Weights of a small model that answers yes/no questions on an image's attributes.
Model: 7.56M parameters, 64-pixel images, encoder arch convnext, encoder norm layernorm, encoder activation quick_gelu, encoder patch size [8, 8], fusion encoder width 256, fusion encoder layers 7, fusion encoder activation squared_relu.
Training: cautious_adamw at rate 0.001, 17800 steps, batches of 128.
Data: trained on rendered landscapes of hills, water and sky, 72500 training examples, 31.4 epochs.
Rows from block 2 of the image encoder of a small model that answers yes/no questions on an image's attributes, named by matrix and row number. Rows with one number belong to one neuron. Each number is 128 + 32 x the weight over its row's rms, rounded and kept within 0 to 255. All counts start at 0. Numbers have three digits each.
Before each neuron's rows are labels from the 100 images, of 14976, where the neuron reaches its highest value: "strongest on" is what is common among them. Only what is clearly more common there than usual is listed. The data: rendered landscapes of hills, water and sky.
# fc1: MLP up (encoder.blocks.2.mlp.fc1.weight, 384x192), inputs 96-191
# fc2: MLP down (encoder.blocks.2.mlp.fc2.weight, 192x384, transposed), outputs 96-191

strongest on: red mesas; noon
fc1.152:143148182091149121084124171076170147139126114202140156186190108104137097080084146078144091139142076105102091096144133144106124195115128118108114126115141063157145143153071159172154165135130135112183090058165143143124106174159097126117161167178102092102140153131175157162073134136105077173
fc2.152:169127145102146174115115148172155072108163130117181191150136160116086108126101125158164079154126150160128118187133205109119072131135176099122159126071092108133144110153088152100107138075137135091116137095188172083193150118160095168092117064110084082137119106101092138150091136103150137153

strongest on: noon; terraced slopes
fc1.32:109051065120141080085157198105104142133110180055137110119126108075153171141129074163112172214110086113106108130096124157148113168127100130131150123107082133079049127106106183168189120078136061106157157128136140141129074135114120147127128132151157135114147108157096125081166148109149077118
fc2.32:164095118152157157049099079127123060160088122135178131083116083144129183118117154121146158183151130147131126170142155122101110141181116136085120111071103112109162146173134128134100125090112154159114131139153152115170157157136129138061105105116084157150135125199109144092152125118137166120

strongest on: purple alien crags; red mesas
fc1.185:189187156124100215138120139127157145091169109124130107166138124170146148175185159104164105100102109131129114156164096126161119125208175111171162153122104152133188110136103146119144109115108134107162140105133121062112115157164097084076168114155113095105142113089164139151097128044115123126
fc2.185:100163130156113095149144122136112139132161143103192165136116175124162117117132162172120090112171128127212129145113079158132094143153104171106082107166080125089102153082073138149134136108140128137083119059128114132094147064092122136157204104113131120093163133157181115211085059172091093149

strongest on: night; snowy peaks
fc1.138:185113126109124140125173197134133155120189079160147138156116135143141059176132173177149110117153118111062090120118162152111134170159129113163086141132083123145140108210133117086109141136126139135140108043095132168119112132115153137077102127128148147131170097108156051083097111130105123151
fc2.138:235143124092139101103105107110182092109134145133126115129196169102149086183145075138149104133139143104104172110103121128110129107185075105131100123151137127155065147102086133153113100140140075132146098116152152134158143105145140106117123129115145142104070135146145143072118084117138102113

strongest on: night; purple alien crags
fc1.147:153095117139125110110205168137135117177100150129135088106156182151130111122130064100168146133166141140099111107108139131125100047106083151132143115127098111142143124102118100156170136124122100159113148096126124121092086126124195147132093101113146116164091152132085126175136093113099167089
fc2.147:187072149093115124064057093161128181144063140066232084091184121098122134139140158142177148159147113131124100192104083123097120100139168127136108171174151106119118146157148098137106098140146153144111131102140148110102132101142141081135114114115148079195140161103144200127184165120142092171

strongest on: snowy peaks; night
fc1.294:163167111165109110053161132065135154104108081175155077123146158117133146123140176076157111131124099093109072090122106140153080149113101139147176153151214119122093096207119190163183131171132066117159093095151143103054112156124079114166158106166126113139123130148118164138132116085080133154
fc2.294:097081126085130181104123103166087040079164081117130139111175132117127150096091120138082126105108149190113171169157156086187048142131138108122128169112108109136179136190104111119158130084131219087083155119190092083072182163093131113117084098108099127099152106180126106160133137084156172154

strongest on: red mesas
fc1.310:183132201129088182115101093139166153075123148101092098163174113144112104146185072089161145131142081115152117144179108103182102138191154079158111133141138128112219091148109135106151101158121126123173130127152123104133150136154161091066110110172167112089113132124154105143115117046119050113
fc2.310:133149126184103094067177092116129153156101117100167133119125161095163147112166221201148079135167117134195103098075090176167058152130151172168078138155084151107073192070068129161137146121124153145100164071107125147096163089121100118156158120145122089121139123155142141189114140145132113112

strongest on: sun or moon in view; night
fc1.284:065059116080139139126169135143107111179184137133140134076105110142182113135156113140101103147123100111126140153100153102095075137035089143136120101092117140090140111072102156119203150072193177117142152122108048166149109115128151129146118134136215126198084148117084181135063159158153140114
fc2.284:129133124097103082138154102051129148143141172081149117104120167119151145143129162151098101151226142146177092106140085138106066138084146139110124105112112065074141139140066150108106102139128101155105170107168107117194150119111146187150183116130156137163149182138148120119142099095110065101

strongest on: water; sunset; sun or moon in view
fc1.281:167162213146119130137147148118171116149146115137143120105105131110120168147160114058124149115128131123072067097162092132168141097195142170148133147118149126143135097152188117114116182102113132152152134167108108165119154130092143147106077118106103137143123078045136098157112135073132134128
fc2.281:169102113109138082184125126099161162099088111144139127174212134109067085135172126101113073096096118120122157095134134172141142133140093120086097146155168177102123109167160073140171135113172125095161127130104165120100092126109178088165106182149118117174076110130130100128084084107168183144

strongest on: purple alien crags
fc1.339:150104119126139153116139160076144161138169135122137154120153125125150085144137110084179147063139132144081156135120134172163143150193121133117108164108130162173191137202087151155125154181125093146123131144138144093138146086142150124088075136074107157147087130103137075170140100139123120176
fc2.339:188087107110122085114152094135153063152088127094143156176152090095118099204161178170137123164147120171079126073143130155144130133203124132085119096144140138133090155112093182153127145132149134138150118108105173168143165033170107131131128101125098172156093126141158110114126105111110162042

strongest on: red mesas; noon; snowy peaks
fc1.203:190128127122112103099111135077129130134151096142142104153184123155114115125168114079148137151153094068108131122123128111109122155141098123129115118123116141160109121196091184113166096128153078104172124032159134118134130141124135098086123155124143119110148149156210102153105104089076129168
fc2.203:139123146143139147086103112199189114132085123120176130142149131104104136114123149142122093164111125187156134125142147141159016133173171142111128130127082140078203148138074140120044155105131202145068149095169124125130193135130122101125103083098085164158162121163065156187148134083155135146

strongest on: sun or moon in view; night; snowy peaks
fc1.220:114100153105119131109090128140124110182101147104172091117091043162070153154163120100081154163083111153098112123159168099102150074173144165140147179116167142168101132168133145191107155097165092104124119129108081114146104148168132153140160108163142134071120119144067182147208106115090130138
fc2.220:119141147106095136171115154082201096137152122090124129188128130155084140136092098122076095115123138096186109147129123129165125148135125158188126168129129118101129165152089122164111138155114106116120144107184181178085130165146120121142173138157165102100165100176050083175083081134125088142

strongest on: sun or moon in view; night
fc1.242:141161068098126091136130124119054147102149141052119065144184042106146132203122165174119121082106132058123118126105123109117115132169168131154090086124071133145130121133125117142072153122124155101184157075100105090160153163143138138168130132108084156145109214154199107170080143197116108100
fc2.242:108128087148096100156150162098147127102111110074147106089146172070100104156093119045039085071112120111153083108119081072122114162126131122088090102160135125085140116087077167166083088195160089159094164127123107158150096149102099142153103165087175130129128142122084111164121121147051147086

strongest on: sunset; sun or moon in view
fc1.84:119141145112084143112170088077145171087079040163136089114101121142159072144148143077100155152120121106148046109150134087142124092102182153147134223113165174081155125117147146136084114094128142134167135145177106194138135144104137151152161099106153163148079087134098159113073124092146123104
fc2.84:080063160214087124091143152110137101060114129142079126137119121091113137144141136042081183129159118144133163131155055105160087108166133101117102110188184190123119114110140123163167169203118112129208158205120107102113148115115174070121122166156113126151131106147123140130158134134141164109

strongest on: water; sunset; red mesas
fc1.126:136169167125085124091138191130080144177136100122152129091107137142098165217146173070038119132164148114098084173133166134148143129125154123126174104067127131109135136129126138116174162157136112096136081042119118171141107108112099137203152084115102106162174157141101128119141235163107119119
fc2.126:143183145084111144122171118137150098157130098165125065090114170156134194183130108089136109144139115141100130060137112142098122122147139108097129105107119174099122134196094148119088165100143114099168131134106164100146123163166160176120169147133119174152167132141135167073127070090134165143

strongest on: noon; terraced slopes
fc1.133:105114111139167071156122087041139147159141162076133134143161101122146138119160076153135127141114103155103137132083183098120115175046132147086097127085154135092079152077125159105150123094114099093129150165123103121134097099129111139141145100158135101207131136184123150097119224156118145121
fc2.133:057115107148136131141156139131134103118126125097168188101119089154141187036123135134132131143194136166156131199149121159108158139135113133079104133144091103122190099184132144121128082144142168154116160207120149138143181124108130114156115093160089147172140122236165109135094120169118110100

strongest on: snowy peaks; sunset
fc1.337:125123142126122134145163087079116194120136127156111161073109123114205111094151103098100108188107129135111113084070149134089084163065112067088119180145157153087109073079101120111152115051120102160145132152135137189135117165075152173177094108093140130174102117204123167154154149110107167144
fc2.337:101134148143090137181114211095203049124097174115114117206118052122074148125130179113122094159138111167143116129117137166157077088119117150182118137129141163086103175147112111140154138107130162114179131120109116118123172190162131119133179145117086128208173121204074139162149174166154098110

strongest on: terraced slopes; noon
fc1.205:144119067116177070128091162110103135096121129108130151163097145159145161113129145108137142131127104135064148106153171080132146145066126087093127138086121127062062209101076156112164104088116092091114147095137132065125075104144084118178111097127152151186126170206134093094143190138117150079
fc2.205:154086114160175161150174142163105100114112134113159157098136099104114131105106129121123146151150168123114139183202126229106170153189092133112126110108121117070200074145165115134099110161140162163135136205078100155132194112087128092160124121154116129189103058168166094078107131116123115091

strongest on: night; sun or moon in view
fc1.50:172138085169140139102137109157103130141111144118129143069147108108131106120104143157174122135116110125143136132118095116142140085124084060152104117157077160132192099098089130122104116126106172164122082068094102138140155121112162156098146153125105154194132140186160148118115094196099154138
fc2.50:155164111092145134103119165137085150117091137088128148155085111163163158099098161168171143107148130122130090174112099149098130104102198110184125171155110187114130128151172102151193062111103132147085157119147167090083112091121143126092121126120101085132162220109167105159141138188141008144

strongest on: terraced slopes; noon; purple alien crags
fc1.186:132060170102116067103184190065106121116083167105155074157113129138139172142131167097073165168157099118081103146101160093156126127064106145093153112084110100119073104178172178136162119104149079118188126128116092152098133166099135134145099114108133143143149162160096140168100128163094118106
fc2.186:175136126124122192065182105081150062172107160152179087090146098113134125135138168127122096131165128124146113124152060210134127149070096136091104137110106095147062120105125110120141158140148111124137085042109114076108114108159136114137168099113181140131173101147162071151152133119133141105

strongest on: snowy peaks; sunset
fc1.27:124112104141155124136115171071098163127127210084134164125163130140154141130173094089150149217098121138120107102155146101122098139074128100106128151136174143121046094056106176126099144102080122114122140101107098139106097144115150180124139108121164107217120100209129108112186114163150136141
fc2.27:102135123163150129125106166113134070108123144127156168112155078129113181053117163144140115190144128147149125165135167172129132134174147151092105154148066091105156136120087128121133092176146174166088167153128113117124211139150108105140130093141064137136164138226147113159129124166101116161

strongest on: snowy peaks; night
fc1.193:092112154167192146083154094076166147108110118076170063169156154131142101117125128157182078147147130139152162154143103104107104108111148096130129145154145130089108128181122128138187093134151113169211119088180135058082060171154105152132107165123098145147151143149084123157114127085062134115
fc2.193:160100174150111116083118116146106036155134143110144124103175208168135166154140112119152100128117126204101189146169140203152048127121116165159111097099103138092124108135153127160138174122105155097164160094187108122082130161110147136063170098087129144118143137162079110129126172134138176137

strongest on: snowy peaks; night
fc1.83:142149122125115142165137212119094147130106226136124114137120144196158181132094158122144126145105132187109122155149095103163091145155181140115138140124155129101137098134086157140190120058136094116116151104154158108060125201139115115118098103134121100116090189123045154133096127146098177112
fc2.83:108198155112143088126123100147107062167170182109156107119149147128090132134169086144140060167144105130116179186118154169152164121217095152105079152131100004149124160132140112100208093133111111122068138090131107077112127185164148127170173151127117087083139113153130127138117155182147091172

strongest on: sunset; sun or moon in view
fc1.44:100132126095121164126158075183070183126088104172104092026092114173185111145157100167092148126100126090123158132129099169161071126094125149153110176116147148106171070089135142086082093088070190175173140148117119175151104193095140139109133140184156165103081080167109157159121139115084149139
fc2.44:074131154132135133138075169076161069119090178087087101185107082119095131133145143128113140123106108127131080120128125115138096085136126158164125136150137104119115168167108094136175108117136125129192130158146134097100125199113132106115122145144107103115140152131112115161143160144166056132

strongest on: red mesas; noon
fc1.167:240149150108148131119145143083137164100160135120122119153167113134146135168143107115158126121114120084128109096174107099146100131145152127101157109155053138118129117147142127137165117148172134114176135070094138073085119150126134083074104116182118090140151138129181104096124071110121102156
fc2.167:150109136147138088110141083151202148117123149153179136125147166075119126141129150150145074194171119173142183086129073136142062112202154143112121133174086138124133165085082145158095176101128129141104131058138146131133208108155108115132147103117110146125135126140109161171114121111128126126

strongest on: snowy peaks; night
fc1.176:114087057130094148124214170138093178111172113122121140076102107075191139160132118176137087141101111092082111139105137145129130161137132098154132137102041130080147082128110102117146120120126133111205111107128169123158118154104133144110056160113155167183133136170192102127120122136126153101
fc2.176:164092133113121078125068099135193084154107148096156127139115155076090161164083131107118125168167137115141125128144117127085077106182096146154118120118151116076119188146097187156095119101130130134123136128190141144165181205154144157103156156153150144185134171181072165119151148116086099071

strongest on: purple alien crags; night
fc1.199:196113185137159128108127151106095082174156103107186092093124071187120151120120173109152142128105099141034143129147146135147127104130143164109135152152179158108056094106143121169145178088122118161168143098149110182147106125128140142157129134138137147156134168129147145156121095150139168140
fc2.199:126101117117106074100110146093160162151040141086123096207179150067123131115178141142141154105198122107108103104078080100130175089099182149172168094142148143101104177129127136132148126097135122132115147101178167139113082109148102125109109170136115107130120178168171160191141088120148097118